config = dict(
    beta2=0.95,
    shampoo_beta=0.95,
    steps=6800,
)
Rows from block 4 of the encoder of a small segmentation model, named by matrix and row number. Rows with one number belong to one neuron. Each number is 500 + 50 x the weight over its row's rms, rounded and kept within 0 to 999. All counts start at 0. Numbers have three digits each.
After each neuron's rows are labels from the 100 images, of 14848, where the neuron reaches its largest size: "lies over" is the class under the peak; "colour at peak" is the nearest of a few named colours to the mean colour under the peak. Only what is clearly more common there than usual is listed. The data: patchworks of several textures.
# gate: MLP gate (encoder.blocks.4.mlp.gate.weight, 256x96), inputs 0-95
# fc1: MLP up (encoder.blocks.4.mlp.fc1.weight, 256x96), inputs 0-95
# fc2: MLP down (encoder.blocks.4.mlp.fc2.weight, 96x256, transposed), outputs 0-95

gate.98:453427555586479468492459516539552556525450365499484559578445505438577575483416510564418491486450496561514554511471594531514461445525532442468531441358544503535559534491453583456500505406430468394429473454477455504487559458518506550443474557481527511454504568542478498451532477496485547514
fc1.98:571476521480512570464414458474553415453444614583507485508425579508436475523516568502473464498470468546414489582477448542488511506490542447457507433552514590585535443562502417410535536542443519503432539504547584520503495537453449502509552432503458429473472598488554533500517500512621533424
fc2.98:510537529448531481456626531502519533474479428471524415484522469553537593520528493563511493447566558499529509558468540435528483337517527451516434504509536515528574496502456636582537585546443487535487480589389379541488561496478486456490513497533506465472440461482494541428545475509548467427
lies over: cracked
colour at peak: pink

gate.61:474483539539584590580457470560508408519554545496486463469492416472596561500565473498511468466455460561423549437550536455603483438503458477453552433449517460534522416522362556503518575484558516413488505540511552521509469401448510513413455450439492475514468497403475504468484417462479539516
fc1.61:521530499482552492484611541432520488490558490547428467476421488324499588482455541508547521488491548553481550506565563523415538471522526543497516517529525543446534529510491508484457592508479518616485355556498511478521390408447541468462429484476462497535531479522441454427529558463500410514
fc2.61:441522577496450477552476499509480554479534541465513496474530518495530389551511516451533497534580444498433478428486422564506443497542528525544483544491497483447548513299596499445537418432479430466487558506522539466433597534554604562544471496469512528462516498560578550585486515547464556551
lies over: checkered
colour at peak: red

gate.82:582547484458548509542549450576470447404476534460490500450528489524600451539467533540507602529521517438488441541402466494584489483449464423449543511528452532498403486563524603548492467462453425494487415578454435566537557484598468538558506439448560532456434473527505430509519496548543574454
fc1.82:515580448487614421553531533583541451459520543489548480451543532562529455621511390504566577509503556486540429511507508443579459422442512423501520478539451493476444499551443503473508434453483482467398475547429481495595524468582622461509469510495516510546443491528512501511403473527422543501
fc2.82:584494490475478505528537499457547513506465533449522532506502499495487458555480582536501534553449490458565518539547498470479464510509528533523579544497536516520539550845491472535469493505504461459577480481441519529503547469511513545489574515523507545515495482424577488509512555541498492530
lies over: veined; plain
colour at peak: red

gate.240:576511473566522533560498437410505468469510554553513525475535464496496465590483498480490596539482527548461564511452549508510476529386449551546546440498473562575456490666534498495459471398544500463518364423528535498556519535506481539389482612533483465520508510490477448428462467452461563504
fc1.240:491501534485497550490505519581505491488504471398478414526557597532530559478422469520496481429462457502624463558493510468552560437543511514469541576505480493542502501572603432467432566507500489480438552473455490561495646545491577459494460491438561543424497584409554505537625485531517484535
fc2.240:576489491462497510573487453495510516497504559469513536487492446435479510537484522511507496535475386534526505381457451477480432533422561480508509527499489531564411505734491489445422486478436477494511421504485573520535512585499414481558488503554488542545525448587545471441482484502511391562
lies over: rays
colour at peak: yellow

gate.146:597450618465453523504438510577530440457501526522442552490465574587508508572513584454483537599563614455509514564470468497552523456522445551501443553489499449501469437548551549430510509502489487492511401479465548506579505508423542477484527521557457517581454486538470396506569462624464555497
fc1.146:510563479521503536482522487596446505448476485479542564479503505411485476581543438535365467555635565506539535456520484500459565462477442508566445494476527461546414512475480599536498518445525470562511484551552508397509466458584549406577544486554508468486512605457557531385472492433487494511
fc2.146:512505534495435550485410526516517536502536467498535466480480490505569591468429538430612512525506482543545507528463521557535491534408426481498536522495546537453505582298531553491496463524474500438532515502466454521535370377361493536484454541540477503506499507603572513471505469503499508535
lies over: spotted
colour at peak: red; orange

gate.114:536388495533534503516500512444502487549428503458404419505569533441519475496544515556519503546394447532455462518510470532490451557484466499558440524505507561478523388541481585475471445468576573393441561520429557516484503496511486506432461558472551515524546518550572536436487526564509667412
fc1.114:531507532510534558397530492557466497482529534569442550559535496450540467551436560458518529511434594506572408545499549480503567517504474494556529513509435563500490481499562597607481490422458451476561411374423468510503438480466468476572432540481480547470458509470426539455573505646505496491
fc2.114:468575543414510484539497503473431537479503524516502451531424569477506492481488538577565465542450459406478450470513457542444438538544533450482430605464449460452461487610438402549463467449506558547535545463523575570428574492510539415471501461601452518458427515396435555538566487456467518518
lies over: studded
colour at peak: yellow; green

gate.52:483421498473457460578473476590484452518502488499483445456569537451459493467539564549478443422442590508544477428515524557480550489550532564502665476537442474568498487562560565399485492447470543528462529551534498496477432542485467555390527583398538539415551520438523565514496495434482491459
fc1.52:503467512509502519558507534412538464555489482449493636508557507592417427570580508503458447442518520502547531483448455534495486505440473515426623592469565486552494495488525541611507442390516478544448526587510473507513524538562496422480545553616425554526473524511432461465459442519487451462
fc2.52:470494430541561511456515481542550500496472549478488421443513573491532527461436528547558573588494507501496543541585459524422454478530474532555474588477473457541561481713554480505404524535483441534489421567487502471528450447508515501579525453463430540484523490559554525513527608516406469537
lies over: speckled
colour at peak: green

gate.16:458569460529569492487546553615504487500538539519425493499388495459505511528515465532465420479540544505531505464576554456456457479540459457514580396544568461538556630489523494415536591583585447439520484576512456534547478444477535486519521436364503421506443470510503475447455554466498488465
fc1.16:529531575532493541580493488534531461516634542562458480443491442507428587540531554443430503421525524539550502560518529453556504488528553439470515488510463473482538493547526504452482519445399578579466432488465544534367484477459511521459512610519557438498461509494472558581596493494579419591
fc2.16:462552446463524448505559535454562503386490444520578481462401563541475474492454491483497483405444527397474512424457516463507493579515445576504594488474408475447519504396472515557482552530537472522546485527513380434503531571534527486451481496504436499451406541427559517561521478520432517613
lies over: bubbly
colour at peak: orange

gate.123:423510502537387533598524570583558501495458494489443462555551428528490532552457591483530537449543447376442475467512594467500489584431535661504527508503549538436435508524516472410478507572467487511518443558439533450517552517531396530501453442506478515493504505518449456471565533508467535543
fc1.123:424488500553415418539597529576561496503492443519451520564542508566454485503467565398512556467472463473492497487543563448506572545548591477469482572473566496437467528624517549461448521556461461458407446513439487494492508501537506530621418545612523470554486503512499419467529404507457503514
fc2.123:532471432559503488534492470481564584587495591502505498454541529398519425533439526553454515554493568541590499501550431464465522507469500556509539444539518433504439425571458400579490571527465544572561530581510611653456476529449430515470535532539550526521511539554565515485486543499473511530
lies over: cloudy
colour at peak: red

gate.40:480484529548488479551528564473527443521500556414420480522410469412599478537560479545484499555516389460483496398429533606504490553492428539558470431483504572439515435519434531427506422567569594536503526493489472512480476595515466548508474566503439403513550544479545520565484428454549526500
fc1.40:541542425544520465408568486437437478488550439556430462545500498463519595469446446473439492540617459470529503447587573453476556457493530555409573501546493584562493514498476522500440500478520504461507387361497492521499576490434510463515425476507428536538464553517436459425494543502537442566
fc2.40:401531463483481439474485517538468506489487531443493473420448590589563501598470495604561561495507515459452500462480462542431373423474509468522421473456488418529544525533606472464542544507455428479458487509453556508473590533577504513534427500552521506511558502437448543565533513572488497370
lies over: bubbly
colour at peak: green

gate.37:526539454515485539538513577497549556498487542545500461387500533474542506459531528527477445450571549496475458475464469512426565533594517563444485515609514377552529575424548507395567573467479510598450410431586530519489471533499470528532496532513517509435400519523468534610462454469582517514
fc1.37:478480434429494555395453545451559447585572429404422589600543418470527453505472462450514532508498501469516461518497390523509502600486457617441466499510446519470477469554496432609456486532522528543447527515505446525433552580492509554497469502487547502499411465443466441545450445529498475550
fc2.37:456482550429567432596462421592479530449455454538566436372466584588487525489506515555553556485514482528454456436560554432467443461516522435560436522495510427527563517424473554454602475543468514461465494497534451486506475422490460412453499464483520418486542504579452512560550457468529543444
lies over: honeycomb
colour at peak: green

gate.84:588470432519440568444532463552398489548527580439488498515499499521535484490454494503504568515493368458501457497489580492542621586515540458467531517617479443581443487522527537441544544531482543499516491437505455479537554499521397551588416485436497505559411448530543475418451476497471507418
fc1.84:430523481562516539470506487530552485493558492486503518532580458570597585474511483512459534532545524403591482521520600419494457454463552453536592518513522440532483484571496478460502563418545529470471531489381588436583552450559503403557498430463498453463427512438498468494428495410476564439
fc2.84:544572477420480560583474538533522611550546532541438399425507538513512468472434592515498567473408511524597549529501461462473452530466402518491499525491471440544358418530394476545458499477476506569503510572494506514497502509425477494502561496498541516528497420449532546444429449401539536489
lies over: cloudy
colour at peak: pink

gate.96:559525421500575427538498462466501487459580399531493472484529447544445445526508407485511611467527520424514464502512435429518498512450529455382563494615482540481451477526438489432521477480494460508462376500437447595587448436532455491523466496479543554500464494547482448511470608548487540581
fc1.96:535537517541449487559467482499488387461516532441537473479478605424561475538537546555527533492447547470552356579540444488561488524452538457484489514455432407511394522505577502617451462451482446575477471490449496517402505517578580458550508451450515541514500562540486466551520559474470406492
fc2.96:611468478491452470505542502543590521439465540461493493460496431473505431515399557519497569492527543503506502492493545524509457431459530453555501523477499495451525495825436486454515515509466476438542485431515496509543526541510459451476485566523492532536488492504529520441517485520505485503
lies over: plain
colour at peak: red

gate.232:474435555466515486507406532610507525533418512446510394497551454472519498544453551519522532515500457424430510409451582516513508499495509585537467563482455541476507463555542530446467565412517624559478485429484555555478589468531474541480392558477496454406479531469416569449466469496411489529
fc1.232:528536558498443421422508545474470495506510492437502502509499532403492503511451528548547460484458537467479442497575354600443462463486610537569521522457383568564511502535524394537502519617495464546518437524574480497436444538444452489416498513477427497426485535525476473553444576482496566472
fc2.232:414521488449564527527539519538448411543444491453608410434409538503609532450550448457525498511508543468466502438494418470480431538484525428475477602540544564476568567488454505521548438452536489510545487504468499520530512545554544467439468451412503439486535376528433592493550540559494439549
lies over: plaid
colour at peak: purple

gate.138:560472514513500466565529495496545487507448592545474477515572462547510432515495541491474616461547501461564455567522415543564572509451478471482569611509553478504396386502546543526479475385502439536428427585395528527454449600515528507598464476530544505465563448507445446491504498489476511518
fc1.138:562529481473532455551530565522540511486576487546453495385595512515534530496553477529523509585394590469537446486467493500592450457542507499499594442555524562484444576524498485555454551472466531567442463620514475521663510478538504460523452486502568481497520481503505547598432596480492552520
fc2.138:532452494493517489484598534458584513463481500463520470470474536516460456557376494553529550540548576491498530554550514443501420465536452467549569518432469502502562497797515435522474475499470551459511445487470491454500494507480554547537504517497450499486508478488524479591539511536532491458
lies over: plain
colour at peak: red